config.yaml
dataset: "dead-leaves pictures: piles of overlapping shapes"
crop_scale_min: 1
encoder_activation: "gelu"
encoder_qk_norm: true
encoder_layer_scale_init: 0.01
encoder_parallel_block: false
norm_pix_loss: false
batch_size: 128
lr_schedule: "cosine"
Rows from block 6 of the encoder of a small masked image model, named by matrix and row number. Rows with one number belong to one neuron. Each number is 500 + 25 x the weight over its row's rms, rounded and kept within 0 to 999. All counts start at 0. Numbers have three digits each.
After each neuron's rows are labels from the 100 images, of 14976, where the neuron reaches its highest value: "colour at peak" is the nearest of a few named colours to the mean colour under the peak; "strongest on" is what is common among them. Only what is clearly more common there than usual is listed. The data: dead-leaves pictures: piles of overlapping shapes. In brackets: how many of the 100.
# fc1: MLP up (encoder.blocks.6.mlp.fc1.weight, 480x160), inputs 0-159
# fc2: MLP down (encoder.blocks.6.mlp.fc2.weight, 160x480, transposed), outputs 0-159

fc1.168:490476514460477495470498503485470507509507493437535472475478524504507537510521498458514450480527475484510476498491512537503495518529505485504515434480493492489465533500443516502482489515503509498476468489512527481491527517493493519481430523495533458538471491491523537469503509496497507498453498533531576501474541533535470479461439475501486492493476497499481515488490485513519481507474485481512507502533508517496512454530527477475507465472518517474475498493505478485425492505515471
fc2.168:496500492514506509512523489509506501508527533496462555532486439499516504535520508533521458519537521548494485514495498490497506503498507521501485580468504496519567499470555557493516484497509419533514503499529497487514446507501499520493533491516506507495508516528511428491500497507498507487546527478511498506517413504448515518531516508476482502517502530493486507516509496493513502493499499517489461495507504532508515501512507516507493539509493419532499491508498518480544500520513492
colour at peak: grey (45)
strongest on: vivid (90)

fc1.443:486517497464518521478511507481454483529517485478480494507539483469478508532514495519491494506440533479492486503489500495506529457514514513474469482506487485476466483494503468547491499456505434457510489487536484468509526550459494465484495481495504504480507510511477482481506477561511469497514524514487536490485445527492506543553481458464464454506520489490498474504479535466518482471475469515490492476500536494510509492524469528484476514504469480469495517530472504492421462502525473
fc2.443:500493498487493496472469500560492499450446502497492533487470582497475495443474487517482488485538474459522527470503483500505488503480479496491454506434503510478508491545529509503497504512461560518490490506479501508489483514483516494508499466492488496505489482501545511499489510447510504501474508491496470488474517492582491496459484484551539550483503462541500498481494494502490503509476498479484552476489472456501504489504505465492505496455497515500507519436506479492547481482488510
colour at peak: grey (65)
strongest on: vivid (44); frame (32); ring (28)

fc1.264:463528509514476488507511492542533521519530463497452446491501509509522508507511475462489464466471523476533491485488566485483538479514497512454513464514478512475480513488515512517474496494482470487460532532469479481500509463465510528444519479514525480488471527494491486525508511482511490509432505536505498470504499469518533475465482521464439535526493520535467481511486515480511533468511490482508514517488527459501495472484482481481468518490495452467488505543515507468508483509438504
fc2.264:489494478506492493504485499555514500515531480496452461480507485469513527502499499451503443480494510477501477523511544512479514481504516422512514528468484480501496507496519480530493465488463512476491473494511503496490512464528494534511504478506514506514489506530514471500523492490485457503472479514496578502559496487489510489488512570477481504462500495507500485501493485509492503505454448512482551492476491524496482508475483531520486555555503440553495525540485504507556490500488458
colour at peak: red (53)
strongest on: vivid (97)

fc1.92:459489480492549516500502498456420474518474508544542514522508483501468502481537450513557502502492501491495492536528499466510508489564530479486471496528504496495488482448483454491485479483503480513512467485444495516512523506434500482510513511494481486531531508484461486530512495514491479505532497484512517465521524472441544523524473521485451488529532492483533519480477530527497511512520507483472481511474530500505472474524480476467476499499490518486515492508488499445469493476487515
fc2.92:490486476495481486493494503463497469526477446484507538511494513488493482502500486495490529487503498434495501486485536485485485482475482540482449482544488495485489470446496467499482490481505455533503525474512482490484492504518485479488532582492481508482487479502442490491510538464486494479494490492492539496500488516458498510549481502433481552474479494443473488479485491491489476483481593499498449516486531496481491497488486533474489481502477515546469481506479486472505507485493471
colour at peak: grey (47)
strongest on: grey (81); large pieces (76)

fc1.474:501530511439473516516469511475454500502519510540467545456514502488455485487488473547473491468517539511506508498467501491520486500495512528492471445515499521517473492531511494509452490506537482540508475508493529511452474493485519504471465452500513514517465478486527533487509488496512479491490491505471523497447450525524509500489512482487491503481513552489479548513516486451497528475498497418475511528501507476503501453486514494503461461500437504506495514497452511469526482511491500
fc2.474:483526519523501492519525518495487505531509509496520488519515501529509527566514522512508515499448511471490552516493507506526533528500492518508496510493511448522476501511485482519521496507499507514469513520475513510514517506459532485496493492483476503498522516501495481497507535497507531515494444469483487519479556522497513491533516522521498521474506516536583505515514530491554503516493469493532508538483461490519492517542503471490504532547509424455530486550520514424436483525519488
colour at peak: grey (67)
strongest on: grey (85)

fc1.65:527508515468502489479493488524520473455552485481506463488511551503492525529503468533469501464458509483453518504530556451495463497496487493456556523479473513499485500449524484503507502529531473519474504509468495482512511494511510444513527466505453510539517484486509549439505485482470492491408486520488514501537523469479488477458516529497483511487495480502478540507529484525505484505502453530453494498487493487476463520502493479499495512505522476482522489485508510493480491496510502
fc2.65:489506515492506493506473502516495499495458504504442471488496580494512510512485493507493492496482495484495467496500530501490485490492492468497573468505498518497481514514575436504476515501512572516491458496512501506488470484497509505500527397488484500506512502499511532514503435527504498505488497534491487503512484490521511499437509498531499522486514502500516487504506510498484499532476486501529476466493523557498520515507502561521511487490499474557488479484504488495470427480478486
colour at peak: purple (49)
strongest on: vivid (99)

fc1.83:512510507475507497521456514489477479481495493507451460474486519510468498496502487478465474446493524498537517493481473486486480499492485479472479488516474511511484481473464473438509507484491519494525506500522474467481470506468473498490487489469503484489450498466459490468509508476505542504530508463520529481525494507487460510462520470470503532465465477540504502511491500525491504514492501459506473497490495497498494469447510456506483468457495504443502487526491502455444393513527478
fc2.83:475495473490472502491494468489469484505485496476477491502528489503486480491476495549477478544486507495453495496477525468497493483494493531481485499540481552489522490450533526463480535491511489538521518484496484481482425544509513470474550485499478484469490511477486502479514468419485512481486495415507462497486491483474488500518494448457504539551483512526497479492498485490496480475497509478529506549543470480467507545491489482518486536520480498485481500527480474477491481476502497
colour at peak: purple (33); red (30)
strongest on: shaded (100); vivid (82); small pieces (61)

fc1.351:460501496508457532465523491478504490542530488482492505488535552464458518480481512476523442505489517473478472500507488485489509468481516477479459524498470492482502467473510476523473470437483496462456500496522497518502503526480504475482510529487526511488521511525500534486523477547498437469496476521489526468500435519518520543517506496507510474480548511497484478443502519502550508466495556486466515502520470460496470481508505482455508502515490507471493489478483528508499448485502504
fc2.351:519512510503516510509487521486518512502531505520465492495510489504498496470493490445510544445529489508526472501522508523509518504527516505511504521449507531510507522519479520496510469508498527548467463510502507508519436449515483474522493446511514504516514520509505462522548434481512529522498534481515475495455475474541504457454511471524479496441511475536501510520509511515500516466516437517497539504446485480519507507509514452473517556523523481498517493477512502520484495514482449
colour at peak: grey (52)
strongest on: grey (83)

fc1.363:508542473500513507501478532551464447480512498478460458487481527479501543523499475549500474491491518502487465503513510500514516446486524502494517512495467516469473463500521507491528522461463538545441495516521525470503478529500494465491475515489505472523516459488512547502517486475513478479456478450469529456512523527498515520468527504471482501504502483505453561487486511497504513461459505479478506505458481472503443515512487481511503496475529509462506501475499528460489466492495531
fc2.363:483482472481474473473481487501483476478550494473499429462523514473474452502482474467473500464470478473521521477486507481486485486482490542482536507484479492480494474488513503444481523473483553526497473476519469482484487488488494519483514496489476488476485469507528503474550467436485510479456536485488464480516512492440473478491479518508504509467482484499497484470475471484482476464518489479471480539459530450475514539474478448480480491492481473487486501462474484484485480489484490
colour at peak: purple (62)
strongest on: vivid (94)

fc1.404:469483488513493468520490485506509525474445485484459456526526461515482557492499451493513461529460524435524523467512490485473485493469483493502498512507508485506478508486519462492534502503482511493519520553469493482521470452506455534497489487510507500487478469493517500489517509446511507483534518485506506505453552514497472490516482469526509525471460499545493515491506499512504524479478485460512477515482529479465492482487464526447523466500526471489495560514468467475476476453523489
fc2.404:528502522518530511498496530534538520485462514526498440518482533522510515484505488493519501481522494481514521496516505511505494508517510444531508496464524459529462515533494462549538516516459538479511503525424516519514509475508457509530466457526509530524523471493531524525493508493516447521501517514515518505510533514556513499502519501536514514497521489490539522529526503509505519484497444526475488475486550530544489469528531500498526447496522509503509553492525512526509465524493496
colour at peak: red (27)
strongest on: warm (86)

fc1.326:496481483477541477483548492467478493527502531473510530530531537476503519508455515501477487523503477511495513454518510527485535474523491504505482464501526486479511526494477533466465523525479477492489464569505497476506423508529517482516488514496499490463541536484434543506527472478489504444517501525508495501516522491494504509491467499509489492511486520517523473514481529479449497457533480536488472499493507524488488481433478525468494472478516493519476549500537507519503474456498512
fc2.326:493477506476473483481478493456466489495449525489474473488526481483462465485468506500480551491468496525495488473490497500478499492489498459493479507442473468485498498458471467536489426496457498472475449490458499506466504501505461526491469409491500480498472463498513516490550462493502517488461520465495510490512490475509498493510497508495487500488487484495497495482478485481490506523542479485470502467485570498489458494492487492499477454512500486559493549516475493510484495481485529
colour at peak: red (41)
strongest on: shaded (99); warm (92)

fc1.313:537484513496510460467479466496534550540529504495560490462495495480497527519531492517441494497500492506493481510519501479514509520489516494533463476495506481521522499508461500523507483483458541500469484555496456508502501516461501492489494508474541523481572501502507515512512450478495510476504460561506486467478504475498515476483501498547494510503480442497499503439484538501491487477474451484520497517493528501486437508470488478479531479484536501482515535498503506531504494440501497
fc2.313:504498498491507498478446497503509505489536493485529458457519504475505478496459484434485488425519459511530532480509532509488481485509505451495535455492490482486505489531460452517474490499502485462459468493486491499491527471493487502516496497488500484512509485469527528495538501532487508495470522504509518484514508469504487484463501509507465495417495478523522482488500495505482488466474468498460478493437541501487480476501480459475511453465506492525502524480492468504492446484463444
colour at peak: red (53); purple (29)
strongest on: warm (50); vivid (50)

fc1.339:509495511509512506490505527454496529512481482495484454490556461512500525507554472477550420509453547496536524468541461521468495462522508501487491510504512489524473449496501503492475471474484529484467515471474509494495507464510508452475529530506498459491500500495504486527515453483472526483543547486494466464468477485459540526506471497540502525472481482515487501483493515510494484486455503524486514522453504499486495491502492454466483506508491464510463514477482471466516484488481490
fc2.339:496498498476506495486470527457489500485436531508497448460530470492476527509469492438487514439469454459558491483522497523504495499493519522491531516508508479474469498510485491481500463512436518499496504505488524513488474446507479480521471497490504494518498486538511498496535494458508554516478456489498505478473540496513495499543480527528463507434505464535510509498496500499483501517496474473500479481429509520500494490510499454470512485530510464513507533508504474473497479483467473
colour at peak: grey (76)
strongest on: grey (89)

fc1.118:458536534508526463514498489492506482474523446507501499537543521513507522509489474514485460473488492494530517474491513520444472472520510517511516475531533461517492459491503492514549509500465490511462491551461479463510506540487501509472533473508495491475514484508481477518527521493531552471499538519529488495551524495518535503454487539490466507474497450518504531497492528453478487479521505500502506505503550491484470547436483509448486482460500479494473489493502512494474501461507479
fc2.118:493469488470477496491466498546484471463506444508453454457520470466462508504471478446490486446507488502509505494494545514473524472491500470472508489470462466474491475535492461521453488483477514484472496483477494501464487450499473472515490480462505465508470478521514484492562481487473520498476536514501501489477484481488496513494505535527508517442480459500529482470465474508497495503465472490468509478459528493465467497478472472494485466477503484533498487480482485504531505475475468
colour at peak: red (81)
strongest on: vivid (95)

fc1.354:516478454541514533548449490463453542473488482483489481515483451526504544467524468526545481511452508464494520494471533463477514476539502491453487493466525494494505473512475485501489495490452490490478536495529481508497500518463477537483506499490466451526467516491505454499517528486516497491511508454531493515448528510463512463513516453502513504479493452496477508479507520504492511501467503471483480478476461483493474504487447501468492462477498508511498460506468474475514476501492509
fc2.354:501501506500495498516504497532494518456475512503440433481544506512490505471504519475501488478464502461509450498497449495505507506502490547499502533461490526494502497518493474457500565507486542490509464503512501496492462458492498505501485461497504502496493488506560477503587446472500468502486511490495468513473556499539496465521511484511494504470503497495519496491506518499505506498460443500542546462481471470495512470519506418488498512493501466501510537507501508530481504498508504
colour at peak: grey (64)
strongest on: grey (71)

fc1.178:473538509508508472510517507527507499494499493503475438496485491535487518486532502514480520496536507439477495494502523544540486507514486499474529502463458487496489434522514480486496488459501518531487508517507546512493469450472472535459495464490493502527481482481512476507511482475488522483497507500515475531441562458519438445496498501533464505494509550493511519496460492502508534521514513539455506507459481501518447461527529507523527532525520502479470488512510513517501492489479499
fc2.178:490494499485487491491491506533498494478450493492471483507524432502498501495497496497482479495499486438526472492499492499502506500491494527499539551509492516488512479508477468437502498497471508508549464500541500489490481503482472529500552491504495488495501467456517514491532491501507512491513483460480427513421499487562503444533492473557472499512493495515456494496487510492512500509520494480455521499483488527511502457510491496458489559538496505483487511551488491560486488498484452
colour at peak: purple (44)
strongest on: vivid (96)